config = dict(
    crop_scale_min=1,
    encoder_moe='expert_choice',
    decoder_upsampling='nearest_conv',
    precondition_frequency=16,
    one_sided=False,
    warmup_steps=340,
)
Rows from block 2 of the decoder of a small image VAE, named by matrix and row number. Rows with one number belong to one channel. Each number is 50 + 12 x the weight over its row's rms, rounded and kept within 0 to 99. All counts start at 0.
After each channel's rows are labels from the 100 images, of 14976, where the channel reaches its highest value: "responds to" is what is common among them; "patch colour" is the nearest of a few named colours to the mean colour under the peak. Only what is clearly more common there than usual is listed. The data: rendered dice on a table.
# convs0: first 3x3 conv (decoder.mid.2.convs.0.weight, 96x96x3x3, each kernel summed), inputs 0-95
# convs1: second 3x3 conv (decoder.mid.2.convs.1.weight, 96x96x3x3, transposed, each kernel summed), outputs 0-95

convs0.83:45 42 10 40 37 29 45 60 64 68 70 34 42 43 55 45 39 49 53 45 42 69 39 39 66 54 58 47 54 41 45 47 53 51 49 50 72 51 44 51 45 38 35 33 51 50 36 49 50 61 53 65 51 53 49 59 63 56 50 67 62 88 61 48 54 61 33 37 40 42 33 30 53 62 22 36 66 61 64 39 54 53 47 59 41 51 52 38 62 55 65 39 53 59 71 54
convs1.83:51 47 34 52 40 64 54 31 45 50 62 59 67 52 59 38 45 40 26 44 40 49 50 60 60 67 55 74 64 45 45 50 64 21 46 60 28 51 37 57 60 49 42 58 40 46 50 61 41 39 58 35 44 20 43 65 46 57 60 43 82 52 26 48 65 50 43 41 41 56 43 71 43 50 58 48 37 52 52 38 54 71 50 52 47 42 52 40 81 51 29 64 64 47 58 62
responds to: blue die
patch colour: blue

convs0.71:59 44 44 42 46 45 43 56 64 44 40 68 43 41 36 41 42 70 55 62 47 33 53 74 41 25 78 41 65 56 42 44 31 36 62 40 34 69 57 51 33 48 51 55 43 45 51 34 46 50 39 65 60 50 30 62 34 37 48 52 32 46 50 50 33 58 17 38 60 46 50 52 61 71 56 61 40 35 64 64 35 47 44 37 43 57 29 37 55 39 41 44 40 68 61 56
convs1.71:47 44 50 54 45 62 60 57 42 39 63 35 62 61 51 53 53 44 65 36 51 50 51 48 48 51 60 75 36 30 53 54 58 54 62 59 72 55 70 59 52 13 35 70 64 41 54 54 53 66 62 54 56 31 45 24 47 55 44 68 55 52 49 34 33 63 46 34 51 41 36 37 42 45 63 28 41 33 27 60 63 69 59 54 48 62 67 57 55 40 46 72 64 54 37 51
responds to: green die; teal die
patch colour: red

convs0.46:46 63 45 50 40 61 36 60 53 55 33 59 36 50 54 56 55 46 67 50 47 39 87 52 65 17 58 60 50 46 44 24 41 50 33 56 43 49 54 38 24 63 38 39 59 37 48 75 64 69 44 68 40 38 39 41 28 59 49 39 39 44 27 54 41 35 56 38 51 57 41 44 52 46 61 57 32 45 42 51 27 65 48 44 54 48 72 57 59 42 47 43 52 52 48 62
convs1.46:69 44 45 44 43 47 57 53 43 74 46 43 49 43 49 44 54 38 60 63 75 53 31 50 38 35 68 61 63 55 35 37 44 63 54 52 78 48 41 51 53 51 40 30 57 32 63 59 65 56 51 79 29 47 37 42 44 60 39 36 66 39 57 69 44 53 52 55 37 49 63 53 44 54 55 61 62 33 20 24 63 49 60 65 46 46 52 61 39 63 28 39 61 53 50 59
responds to: red die
patch colour: grey

convs0.94:57 46 44 67 48 20 51 54 29 37 51 55 55 25 28 46 43 41 34 67 57 49 39 71 57 36 58 64 61 52 36 58 33 64 46 57 57 53 59 61 58 43 33 58 45 65 45 30 58 52 51 40 65 55 67 49 41 61 55 54 62 63 64 68 61 60 46 46 45 30 44 37 55 33 74 65 37 49 55 19 43 46 48 37 39 44 40 38 53 36 66 44 46 46 37 33
convs1.94:43 34 39 68 58 53 71 42 38 74 54 64 39 67 70 43 53 46 41 44 41 69 41 45 60 51 52 53 76 42 40 52 54 36 48 52 62 42 35 38 60 49 61 39 41 66 65 58 44 43 62 32 51 72 26 84 39 56 46 46 48 35 53 42 43 50 55 35 50 66 63 67 47 42 57 22 61 43 62 53 42 51 60 51 32 50 56 47 58 55 59 44 70 75 43 55
responds to: blue die
patch colour: grey

convs0.56:85 44 44 43 49 44 39 75 52 58 39 38 50 67 47 51 63 59 40 46 49 35 64 45 40 45 66 67 33 48 71 37 52 49 32 36 61 42 44 41 17 45 47 51 52 52 54 46 59 58 50 52 61 56 58 57 63 30 56 45 63 64 62 40 45 41 39 63 35 67 59 21 47 28 33 31 65 28 54 70 55 33 54 46 50 53 44 46 54 40 40 46 56 42 40 57
convs1.56:43 53 62 35 46 39 60 58 48 35 57 39 42 35 35 34 46 40 64 60 69 55 30 52 52 52 56 52 59 37 51 53 67 43 43 64 68 46 35 55 46 46 62 65 68 44 51 39 47 47 49 50 40 33 66 41 38 68 71 41 21 67 41 42 72 26 35 61 57 39 54 46 51 45 55 43 51 45 54 40 75 26 44 42 35 59 56 56 49 53 54 25 35 52 48 82
responds to: teal die; blue die
patch colour: grey

convs0.62:51 50 32 66 32 59 63 52 73 57 67 35 65 46 45 52 61 58 77 71 55 43 75 21 47 45 40 51 53 57 58 65 53 45 41 43 39 50 45 53 65 45 28 37 42 56 54 61 46 33 60 44 47 40 59 49 74 60 61 54 56 41 44 46 64 18 51 56 55 52 54 44 50 59 53 46 59 53 49 70 50 52 42 45 31 11 48 59 46 52 50 42 54 52 53 79
convs1.62:47 54 52 55 47 37 47 42 50 53 53 23 43 63 42 41 43 57 56 32 36 40 56 72 25 54 47 47 45 68 65 70 48 43 60 64 61 37 44 61 49 63 53 50 28 45 41 42 55 62 40 44 61 59 66 42 41 47 63 25 52 50 70 44 36 44 29 83 36 58 53 76 58 38 56 57 35 43 51 58 71 69 36 57 45 34 61 35 56 67 35 56 46 50 54 58
responds to: yellow die
patch colour: brown